From a checkpoint of a small contrastive audio-text model.
Model: 6.59M parameters, waveform 16khz input, encoder arch gmlp, encoder norm layernorm, encoder layers 8, encoder width 384, text encoder width 128, text encoder layers 6, text encoder norm layernorm, text encoder activation gelu.
Training: soap at rate 0.0012, 3900 steps, batches of 128.
Rows from block 5 of the audio encoder of a small contrastive audio-text model, named by matrix and row number. Rows with one number belong to one neuron. Each number is 50 + 10 x the weight over its row's rms, rounded and kept within 0 to 99. All counts start at 0. After the name is the row's rms in percent of the matrix's.
After each neuron's rows are labels from the 100 clips, of 14976, where the neuron reaches its largest size: "loudest" is the band of the loudest frequency at the time of the peak. Only what is clearly more common there than usual is listed. The data: melodies that start on their tonic, played by one synthesised instrument.
# u: gMLP up (value half) (encoder.blocks.5.mixer.u.weight, 512x384), inputs 288-383
# v: gMLP up (gate half) (encoder.blocks.5.mixer.v.weight, 512x384), inputs 288-383
# out: gMLP down (encoder.blocks.5.mixer.out.weight, 384x512, transposed), outputs 288-383

u.51 096:50 59 54 30 42 43 51 58 47 47 47 47 53 46 61 66 46 46 50 51 51 52 39 45 45 58 26 54 61 44 49 53 43 34 68 45 29 42 53 36 36 53 40 48 22 32 57 53 39 45 42 59 55 60 47 59 37 43 70 40 59 49 62 60 50 42 35 53 61 43 64 46 45 47 40 39 64 73 38 61 38 53 41 44 58 46 39 51 56 46 58 51 57 42 49 42
v.51 095:64 37 24 25 44 48 41 57 58 40 58 55 48 58 48 55 67 51 60 53 45 58 37 58 38 58 53 64 62 37 34 43 41 49 60 47 44 61 46 56 61 61 56 61 59 48 49 56 35 51 59 45 54 63 71 64 52 56 53 37 52 34 52 56 57 45 59 59 37 43 49 43 36 62 52 45 60 70 46 49 49 46 54 77 60 49 60 58 38 51 35 45 37 62 44 39
out.51 093:43 53 39 66 53 43 33 57 38 47 38 54 51 51 35 59 23 44 41 56 45 42 44 62 54 34 61 42 59 62 42 43 61 39 55 51 44 40 47 74 52 49 54 49 63 63 42 42 58 32 33 43 44 53 54 40 63 46 43 56 70 42 41 39 50 46 53 47 43 45 28 56 53 53 49 31 53 37 46 50 49 32 55 39 32 49 58 42 57 50 53 56 47 56 53 55
loudest: 250 to 500 Hz

u.64 094:67 58 49 63 44 56 42 36 46 45 32 37 50 54 58 38 51 60 65 47 38 55 44 70 36 46 54 51 49 30 50 58 52 49 51 53 49 24 47 52 48 52 51 54 65 40 61 57 30 46 45 63 54 44 51 51 49 40 41 56 48 48 39 58 75 53 49 65 63 56 56 50 38 51 49 59 60 47 60 53 43 45 48 54 41 66 44 53 35 49 24 53 47 47 35 51
v.64 088:52 54 31 37 58 50 41 58 36 68 51 65 38 50 65 51 46 30 34 68 49 66 57 50 33 40 42 43 27 47 29 48 49 48 48 41 65 54 37 32 51 67 47 50 55 49 50 42 62 65 42 51 47 26 38 57 56 53 35 55 53 63 68 49 45 53 40 43 54 62 53 41 49 46 59 43 51 54 44 42 69 44 45 36 42 52 42 54 59 40 63 49 63 45 31 56
out.64 095:47 54 56 36 49 53 51 65 42 62 78 46 66 34 43 62 42 31 32 51 60 54 53 51 53 38 35 35 52 61 37 38 36 33 52 49 41 50 42 58 39 46 33 49 47 45 49 73 48 76 55 58 30 48 60 32 46 44 34 54 40 46 52 58 46 78 48 57 45 37 55 42 57 44 56 55 43 61 25 58 68 51 39 46 67 46 47 60 61 66 46 28 45 49 47 73
loudest: 500 to 1000 Hz

u.229 098:47 48 49 48 66 57 44 51 65 43 57 68 52 32 32 63 72 65 50 54 57 44 37 50 62 66 54 54 32 40 46 43 55 42 54 43 60 35 47 60 39 71 37 32 61 70 36 33 68 66 62 51 65 48 57 62 38 51 56 58 42 35 32 41 32 62 46 48 56 48 57 68 58 44 63 65 50 48 49 42 62 45 49 33 46 57 39 50 46 37 44 43 42 64 45 35
v.229 089:47 56 45 46 36 74 62 55 47 44 51 61 63 46 42 59 50 39 55 33 46 40 57 67 29 43 44 55 43 56 39 37 41 59 45 54 68 41 50 38 61 66 64 36 53 51 41 46 64 45 31 55 58 72 51 57 45 37 33 43 63 55 50 55 42 64 40 70 66 50 54 53 58 57 55 63 56 55 55 56 65 61 60 55 53 55 49 55 42 33 46 49 52 52 65 53
out.229 098:63 49 50 58 34 56 51 59 51 40 49 43 45 53 46 48 38 42 44 61 38 52 61 48 63 48 43 55 67 57 44 53 61 48 47 48 34 60 49 45 58 42 66 53 55 55 62 43 51 26 55 59 62 45 28 51 56 65 49 64 49 67 58 63 52 61 68 53 59 68 38 45 40 56 58 56 51 59 34 47 44 53 49 57 65 34 66 48 56 36 44 59 47 66 44 39
loudest: 1000 to 2000 Hz

u.494 110:49 22 49 36 50 35 55 44 45 61 43 44 48 36 41 55 43 68 44 34 72 55 43 38 63 46 55 64 37 36 45 37 61 61 52 49 56 56 43 34 55 43 62 67 51 46 50 46 48 41 40 63 43 61 44 42 52 34 29 32 26 44 62 50 49 42 57 64 54 40 67 55 60 49 50 59 42 52 52 66 44 54 36 61 47 20 66 32 44 40 44 47 59 51 54 41
v.494 107:51 67 51 51 56 62 41 59 43 43 38 54 57 39 45 65 52 42 62 50 52 51 39 51 40 39 30 38 44 54 45 50 63 41 67 55 59 53 43 54 55 55 63 48 47 59 49 64 43 57 49 49 51 62 55 48 60 52 46 60 51 61 59 58 56 44 59 50 61 51 48 39 40 69 49 45 53 54 38 40 46 43 48 53 61 58 47 75 49 51 55 50 59 60 66 54
out.494 108:64 49 63 37 39 52 41 45 26 24 43 63 39 58 50 56 59 39 43 57 58 43 48 51 47 53 45 44 61 48 36 50 48 60 54 36 39 57 42 50 50 59 51 59 54 41 63 49 27 40 66 33 49 53 52 51 64 62 53 57 66 46 49 64 46 63 38 40 40 54 48 45 52 51 48 39 55 46 43 33 69 46 60 57 62 54 47 39 33 52 44 38 45 50 59 48
loudest: 250 to 500 Hz

u.291 098:49 59 45 39 64 39 51 59 35 70 55 59 66 46 41 38 70 52 51 50 53 56 41 65 56 34 55 44 48 35 51 46 47 36 66 42 49 36 65 56 63 60 60 55 54 47 33 58 53 52 48 58 58 53 47 65 49 47 54 50 36 75 50 60 81 41 72 43 62 59 51 40 58 41 59 37 43 48 66 27 64 44 53 51 59 63 59 52 59 37 38 53 46 46 36 60
v.291 103:41 58 56 45 55 46 59 46 41 68 60 64 48 60 57 55 43 47 56 43 26 43 21 47 70 57 47 50 48 56 32 35 69 57 54 28 34 45 63 60 57 46 58 52 38 44 44 63 58 59 62 38 43 59 68 45 54 41 48 41 49 35 61 69 49 50 49 53 52 53 39 40 53 43 41 31 56 52 45 48 56 54 38 70 55 57 56 63 31 51 67 52 38 32 41 66
out.291 100:49 60 17 52 52 59 47 51 60 58 53 37 61 62 59 45 32 72 52 48 53 49 40 51 40 60 45 38 53 52 65 51 42 65 27 53 37 39 60 37 47 54 43 47 45 51 62 29 66 42 44 42 32 52 38 44 35 41 52 48 53 58 42 48 46 32 66 25 48 46 43 56 41 60 41 47 56 46 40 50 59 29 47 59 33 47 26 55 37 45 47 55 41 26 50 46
loudest: 1000 to 2000 Hz

u.130 108:51 48 40 41 69 50 62 50 67 37 44 64 30 61 56 42 53 58 57 50 52 51 37 43 40 47 60 28 43 51 54 53 61 42 36 45 58 55 67 61 45 42 25 53 68 43 51 55 61 37 36 48 48 51 57 61 47 38 38 46 62 55 50 47 48 66 40 51 35 33 69 63 43 61 22 47 54 48 53 39 58 62 43 60 46 54 63 63 52 62 38 59 64 61 73 43
v.130 107:59 70 46 39 61 63 39 48 36 66 63 45 55 59 40 27 35 57 43 56 63 57 41 43 42 59 48 45 59 39 65 55 56 24 59 52 68 42 43 37 38 46 58 42 43 59 47 56 64 46 57 50 38 56 48 49 46 45 57 63 47 43 53 56 38 58 68 47 48 60 37 63 52 51 64 56 59 38 66 48 30 38 53 75 34 56 50 65 50 48 86 51 60 55 73 45
out.130 105:39 59 48 51 53 51 50 60 43 65 46 51 62 56 61 58 43 44 42 63 43 48 19 60 75 47 45 44 36 41 28 57 47 48 56 53 37 50 47 62 36 53 57 39 58 73 38 57 49 40 45 59 43 51 50 55 32 50 44 56 52 36 38 47 63 68 47 55 52 60 44 27 46 67 40 49 61 60 45 57 45 35 56 43 53 64 50 48 50 40 53 64 40 61 59 45
loudest: 1000 to 2000 Hz

u.370 114:76 45 47 47 62 64 66 39 46 38 55 54 40 47 39 24 60 44 49 51 59 52 56 36 41 34 55 41 50 54 59 63 33 50 48 33 58 35 42 46 68 57 53 54 48 60 53 34 53 53 51 53 42 46 47 34 57 73 40 58 39 56 31 38 59 51 49 52 44 50 50 66 48 53 43 56 45 38 49 53 55 38 42 52 56 60 47 56 43 48 42 50 54 59 59 41
v.370 113:62 62 65 55 51 44 67 37 44 60 43 65 48 56 36 45 30 65 47 34 63 61 37 35 54 45 67 46 43 65 46 48 60 54 44 47 45 44 58 58 55 35 62 64 47 58 48 60 53 39 64 51 51 54 61 44 52 50 50 44 70 45 62 38 56 49 54 33 42 66 45 43 54 41 50 50 46 34 45 49 57 54 54 45 40 47 61 40 64 53 54 50 43 40 70 59
out.370 116:56 44 52 44 45 62 50 62 47 44 49 50 62 35 65 52 35 65 45 60 64 36 51 51 37 67 43 50 67 45 43 48 49 62 66 41 53 36 43 32 48 63 55 53 48 69 56 41 55 52 49 34 57 37 29 42 84 27 38 37 67 45 50 46 52 55 54 46 44 49 36 37 44 40 60 47 51 53 57 56 57 47 31 48 56 32 52 53 49 37 34 53 59 50 58 42
loudest: 1000 to 2000 Hz

u.509 095:43 48 48 64 36 60 55 52 42 53 50 48 55 68 53 39 34 59 43 34 42 55 43 44 63 59 30 68 36 46 60 46 72 54 55 56 51 54 46 61 60 50 48 51 55 45 51 63 56 51 53 35 44 50 49 56 47 65 48 56 57 38 40 67 58 50 58 36 51 66 42 44 49 45 49 54 36 33 63 40 46 42 62 52 55 45 64 53 47 35 42 45 52 36 57 49
v.509 093:58 52 59 61 54 50 52 45 39 41 34 35 63 66 54 43 48 30 44 55 60 47 65 55 45 43 56 51 72 56 44 56 54 39 42 27 41 72 49 44 54 49 28 48 37 43 34 49 68 52 56 65 42 71 66 32 55 58 37 52 81 47 58 55 56 47 36 49 48 28 53 29 42 55 28 77 51 56 48 29 67 49 71 49 37 47 56 48 47 30 42 48 47 42 57 32
out.509 094:42 57 45 47 67 54 64 59 48 70 48 52 44 42 50 64 45 38 45 39 51 41 38 58 39 66 65 51 67 53 65 49 43 38 58 48 45 59 60 40 36 46 58 55 58 26 55 38 50 66 61 57 53 51 51 29 42 54 62 39 59 51 50 40 36 49 57 59 66 50 55 46 64 71 41 30 45 34 61 48 56 54 57 50 49 53 58 62 46 43 51 55 27 55 48 48
loudest: 500 to 1000 Hz

u.44 107:54 49 49 42 40 38 33 32 61 42 53 39 57 72 33 67 50 63 42 58 66 36 55 52 54 47 72 39 36 34 61 69 65 48 71 44 50 31 50 46 45 55 41 60 57 52 51 56 41 43 51 55 45 53 64 34 34 55 35 55 43 36 40 43 60 56 65 21 32 40 63 49 70 36 64 49 39 48 47 36 54 56 66 52 41 64 44 65 60 50 22 38 53 45 52 50
v.44 101:38 46 52 56 47 53 53 47 69 44 37 50 47 69 43 47 37 53 52 44 36 60 24 49 42 58 36 68 41 33 41 44 76 50 75 52 51 40 59 58 65 44 58 46 51 48 43 51 55 40 51 55 46 60 51 47 45 58 67 44 57 50 34 54 39 66 54 44 35 61 46 38 60 64 55 55 34 35 48 53 62 51 71 45 68 48 40 53 54 44 41 47 42 43 53 55
out.44 111:51 48 41 49 36 55 51 70 31 54 57 47 47 32 39 47 44 38 61 43 65 35 45 55 41 65 50 36 54 31 44 60 41 56 45 49 40 49 50 51 54 47 52 56 58 62 43 30 43 45 41 31 71 50 50 41 44 57 44 37 42 56 54 60 53 27 48 53 61 59 58 49 52 29 51 45 49 66 53 35 64 26 50 59 39 43 34 34 46 43 58 56 42 45 50 53
loudest: 1000 to 2000 Hz

u.416 095:56 67 44 46 43 41 53 49 49 56 52 49 57 53 39 51 48 42 60 62 45 30 49 56 57 43 45 51 42 56 33 63 49 36 45 45 54 43 45 58 75 27 54 41 49 51 55 44 56 45 46 72 47 61 47 56 53 55 56 56 44 53 29 45 45 52 45 37 56 63 61 39 49 53 68 45 45 57 37 48 45 59 55 52 45 47 63 54 61 73 33 38 34 47 58 29
v.416 086:55 64 50 53 52 48 74 43 43 45 55 69 50 69 45 59 58 56 61 64 59 41 64 28 54 42 48 47 58 50 60 50 51 57 46 58 38 53 45 32 41 50 62 60 53 37 35 45 43 43 61 64 50 44 58 41 44 57 47 50 35 43 54 58 50 48 44 59 68 52 56 64 53 49 39 43 54 46 35 31 50 63 54 40 53 31 45 59 39 47 50 51 49 51 38 58
out.416 096:37 32 37 52 30 43 61 61 45 63 41 53 51 55 56 48 37 64 63 45 54 57 42 47 69 45 49 56 41 69 58 35 49 45 51 55 47 69 61 35 48 68 60 38 33 44 55 38 48 50 52 48 44 58 56 62 44 40 43 43 48 60 71 49 74 52 46 56 53 41 58 46 43 52 33 72 32 54 45 44 56 66 40 48 52 47 56 49 50 38 72 42 42 57 54 53
loudest: 500 to 1000 Hz